config = dict(
    encoder_arch='resnet',
    model='image-text matching model',
    dataset='pictures of board games with random positions, seen at a slant',
    train_examples=97500,
    image_size=32,
    crop_scale_min=1,
    horizontal_flip=False,
    color_jitter=0.2,
    encoder_norm='batchnorm',
    encoder_activation='relu',
    encoder_depths=[3, 3, 3],
    encoder_kernel_size=3,
    encoder_stem='deep',
    encoder_avg_pool_shortcut=False,
    encoder_widths=[48, 96, 192],
    fusion='prefix',
    tokenizer='word',
    vocab_size=67,
    fusion_encoder_width=192,
    fusion_encoder_layers=10,
    fusion_encoder_norm='layernorm',
    fusion_encoder_norm_position='res_post',
    fusion_encoder_activation='geglu',
    fusion_encoder_mlp_ratio=4,
    fusion_encoder_head_dim=48,
    fusion_encoder_fused_qkv=False,
    fusion_encoder_bias='none',
    fusion_encoder_qk_norm=False,
    fusion_encoder_parallel_block=False,
    fusion_encoder_inner_norm=False,
    fusion_encoder_drop_path=0.1,
    fusion_encoder_positions='sincos',
    fusion_encoder_connector='linear',
    init='kaiming_normal',
    residual_init='scaled_by_depth',
    optimizer='soap',
    beta2=0.95,
    lr=0.0034,
    beta1=0.95,
    shampoo_beta=0.95,
    eps=1e-08,
    precondition_frequency=50,
    max_precond_dim=1536,
    one_sided=True,
    adamw_lr_other_params=0.0011,
    grad_clip=0.5,
    ema_decay=0.995,
    steps=8900,
    batch_size=192,
    epochs=17.5,
    lr_schedule='linear',
    final_lr_fraction=0,
    warmup_steps=170,
    weight_decay=0.08,
    adamw_weight_decay_other_params=0.01,
)
Rows from block 3 of the image encoder of a small image-text matching model, named by matrix and row number. Rows with one number belong to one channel. Each number is 128 + 24 x the weight over its row's rms, rounded and kept within 0 to 255. All counts start at 0. Numbers have three digits each. After the name is the row's rms in percent of the matrix's.
After each channel's rows are labels from the 100 images, of 14976, where the channel reaches its highest value: "strongest on" is what is common among them. Only what is clearly more common there than usual is listed. The data: pictures of board games with random positions, seen at a slant.
# convs0: first 3x3 conv, stride 2 (encoder.blocks.3.convs.0.weight, 96x48x3x3, each kernel summed), inputs 0-47
# convs1: second 3x3 conv (encoder.blocks.3.convs.1.weight, 96x96x3x3, transposed, each kernel summed), outputs 0-95

convs0.30 072:141102110149115128131159108100158151128137158108123135159104197105151130082109130122085141128100160151136130156118111130135118145086099140104167
convs1.30 084:139146153105157126173119148126144136132167148154152113139143137140137113171143170158161125133117133112145128162152171139130145161136137133117140167146144153116181143122099144157141075145159186151167142115154087155088172157103136136158093154137112117109134120153122154150130122159152144144
strongest on: noughts and crosses

convs0.79 067:102072178150144123118118098139143130123138136137127152126121084132109127131132129098124146155120180084162166089126095175160125121129114105125126
convs1.79 089:123142137102146100147099161114193130131126123102136139108149100111140113137122118178149144150151148122148156122138158130113157181105151099110165122146109149112135123133095129159150110174133142172149129089128095144084159145058130141152108127148101085107112124127105130151097124157149140145
strongest on: noughts and crosses

convs0.12 098:088121101129147115111102154087149157127080099105116119139093105098097100077118102107129112136090122140146145079129092123111138105128116116104129
convs1.12 105:161101177119103183103132111149161141143104107078110145092151140107112131109138116118114139114142101158138117093104113130131143112102111123095182102078122137096148116115117143107102133156103125094084139133110151116160124121158093140140155082122163102121159137162129156094116149114121111161
strongest on: noughts and crosses

convs0.38 115:126184150136116168162115113133168101153148128161103130157158145153148147137119136149149162107118119130106121106129185118133174099143147119129163
convs1.38 116:122126125159137112161094078115123100131105132112117114112094111106148170128137123139128153123180124104113161165147135152098164108112101113165110144124108135158127070163160097122124133116155144123131078158164093105123146144116160097149124147106158153111136156140107129146101097128075169126
strongest on: discs in an upright rack

convs0.42 068:118134121132076161143116076099173147092122126125126109115155137158112119134117114150087107104137114142110120090131168077112152088133114134115147
convs1.42 121:129124117168139128172091081116112101137120129128115102129095101113141164122139145135130147115182128113106164169150135156107154112107105124161107138135120123162124085166161113121113143102152130130129084184155100116122144151105163104144127143098171160118135159147111140125099101122078167135
strongest on: discs in an upright rack

convs0.43 086:136120106113075157129160109140148140126109117138156104116159130090128129131089152168103158111137102132099085141118133109090151164111112168108162
convs1.43 109:148158099137153145172088109108109087117162160125094097150082121169153159130159136133107129121150165096082164143135137132086126111152105119152096140155159128155130130150148112106102132100139126140131122157154104136107133129123157108128111151077135164167123140140137079118137091120088143124
strongest on: discs in an upright rack

convs0.91 113:118089092102143095135116109121093143096120151087111125121093151130104119122138105098112109157138168129174135140082087166107100113127140114135104
convs1.91 096:165104170144103131128104114112165146162099113085139124090134111151139134094126119131142137112119109120160124133099101149091143113090108092132146132077140111112132084150118109083068129131155124101122112135114130127164132156097112103147167082130143143143183133155127130113084142140100130161
strongest on: stones on a line grid

convs0.66 116:133112147164084110127116115130132128120133177087095147093102171153123154140112091096137126106131131150096108118122113090146090096138161130149158
convs1.66 091:135118132110119109121148154137125136098098121147151114114134146084157112125066124161148154149087123115151119141166180129128140183106128109111158122151101144113158153106124125172143127155168140144173125092137112137091145136108111154129083121144102096115109113121071150158115109152170133115
strongest on: noughts and crosses

convs0.84 065:136177119103110146176086135092150146123118152164094129134176111144130149135105104147104157127127115147142135107113169109099158087146132097130121
convs1.84 118:133126106159154138158081086116116112131120143117123097127088109139139168128152154142123143121171124104111165167150129157090154108118100130163111149135131111155137088171168110126108135096143125124123084157142082133125141146119177099144133143102174165135145148135124136123094100123083168132
strongest on: discs in an upright rack

convs0.82 113:119118127113101116103181119147111085116145132138175122113144146123142146122088150139118135100141112144078098160161120099127122198123118123128155
convs1.82 123:145175120132157138156109122129106103090167182127103115140087107182165143130169128131100142121117183086111154129155141123084103121157123108122125145144182111131115144133131101109120128112157134132133147128168099150097142121120128122129112152095115155177121116129137062122152113141121141109
strongest on: discs on a green board; nearly full

convs0.53 089:113102104102092112086121115108131206111108116097123099137088125080132099100102109084112129127118151122131131139145094118109129133117107153124136
convs1.53 074:120091129161096174089122128184115138125122115176149182138124129119137104109094128119099147120085094185112115109100129111167126112116112127109153105106129072097093133105131165155117177131136121116115148125142158122125094099153119135108119117100121093116129125160122157166137097133135137119
strongest on: draughts

convs0.55 116:122082109119149088105140135109111118099110128077132108098073129123100137131133097088130077146106122126117091118104092113110089106118134122124112
convs1.55 100:135097170130112182095139119156124137132088110116134134108163180111097128107116106113103118129162081157125081143102117137126116101100118120093161098071120097122145091121120148118118154166132134118118139126106161107172110121187102114128159106118153091121154120144128164120109125119133143143
strongest on: stones on a line grid

convs0.21 096:130177137128107181148132146125178097131147169152124140138150142146116131132111144153105161144140127111103142107123181111140174090140130088134142
convs1.21 114:134137118167151137158079089111111104126132144123104094136083101129140166136162138140130141119175141090112162165145133151083146111121091122157100145137135126170123098166165107111116126108141121122121092160156084142111138144121168095137122150108166167138138144138123118124109100126077163117
strongest on: discs in an upright rack

convs0.69 105:133107101088160118120143079099113156124115097133149105132120126104151133114175115143083106134103157144170184123127106141098120128105096136103131
convs1.69 099:152101150117109137091154159124169135132116125082106137092148103121162160079124117139144115102134088110124147123096111143099143135116134107124155109091129129090112111145099113088099113093121099136125174122087116115143146155090109119141165092122171110113171123129108146145105151135134109191
strongest on: draughts

convs0.85 093:119144108150130166175061128103158140108139128152065112152137127125101103121095145135115154118117123112088119125108163121125165097147125118147131
convs1.85 101:112129125149138139139093097120123091113127159136096109122115128116143145149138158134081153107148114146088167166136132138110151121113114152148115157145129115172128093169164142165128128139130119116132103161158068149116160141139177120127145161087164132145135151152113134152122073154072156140
strongest on: discs in an upright rack

convs0.86 099:135093168133113092129129133141096103095148144081118117105079123135145147138107088089122100113124139129120127135120092108150084115163158091154136
convs1.86 089:112112132135092156084156141146115140110081109123142121105133166091129123128071108135132152141094103152133085158170133143132108117097124107113184126096116133116184119098124151130101105174172146124136145080117146107146125125172120101127097097139122106088118116117121128151123101141137163116
strongest on: noughts and crosses; digit grid

convs0.9 085:133167118131105176188099156118170137126134157153114120166177129157101135125106132142101139133130140155116126127112178120132132106116126126133178
convs1.9 116:139130108155151128161085088123118101130137155123111101133085103137139161124151139141126151120176132093098166167150129156081154107118094125149099146137132130148123096164168113115116131097145129125123097171152090134115147154111169097145122146105175166138147152137131115127108102125075159126
strongest on: discs in an upright rack

convs0.47 102:144117178171163134130120144152124121141142161107139156109122141145132175151097113108177109121142128149130137152139122126168092111180147085144144
convs1.47 091:116115161104126105124140145146171116115115112109117128122151136094138138143115122151163167160096131117123133135141169144114141153081147100118156089129128167108155120104100129165157091160139152167134104083133104145110167153115129106177093113126143120064121131119090128167114145172147146129
strongest on: noughts and crosses

convs0.24 104:099167128116126187181127123088169140116103107137131115182165116110126107121129141149103140110124142137137114125130187118112153115111106137101137
convs1.24 115:137127120160156135165082084125122103131125138119113104133093108121134170121147132144124149116178126117105171162146131155098161114116105125160102148135113121141127089174165105117112145099144133121123088168162091131109143153112166092150126149097171160125133160157123132127096108121077153134
strongest on: discs in an upright rack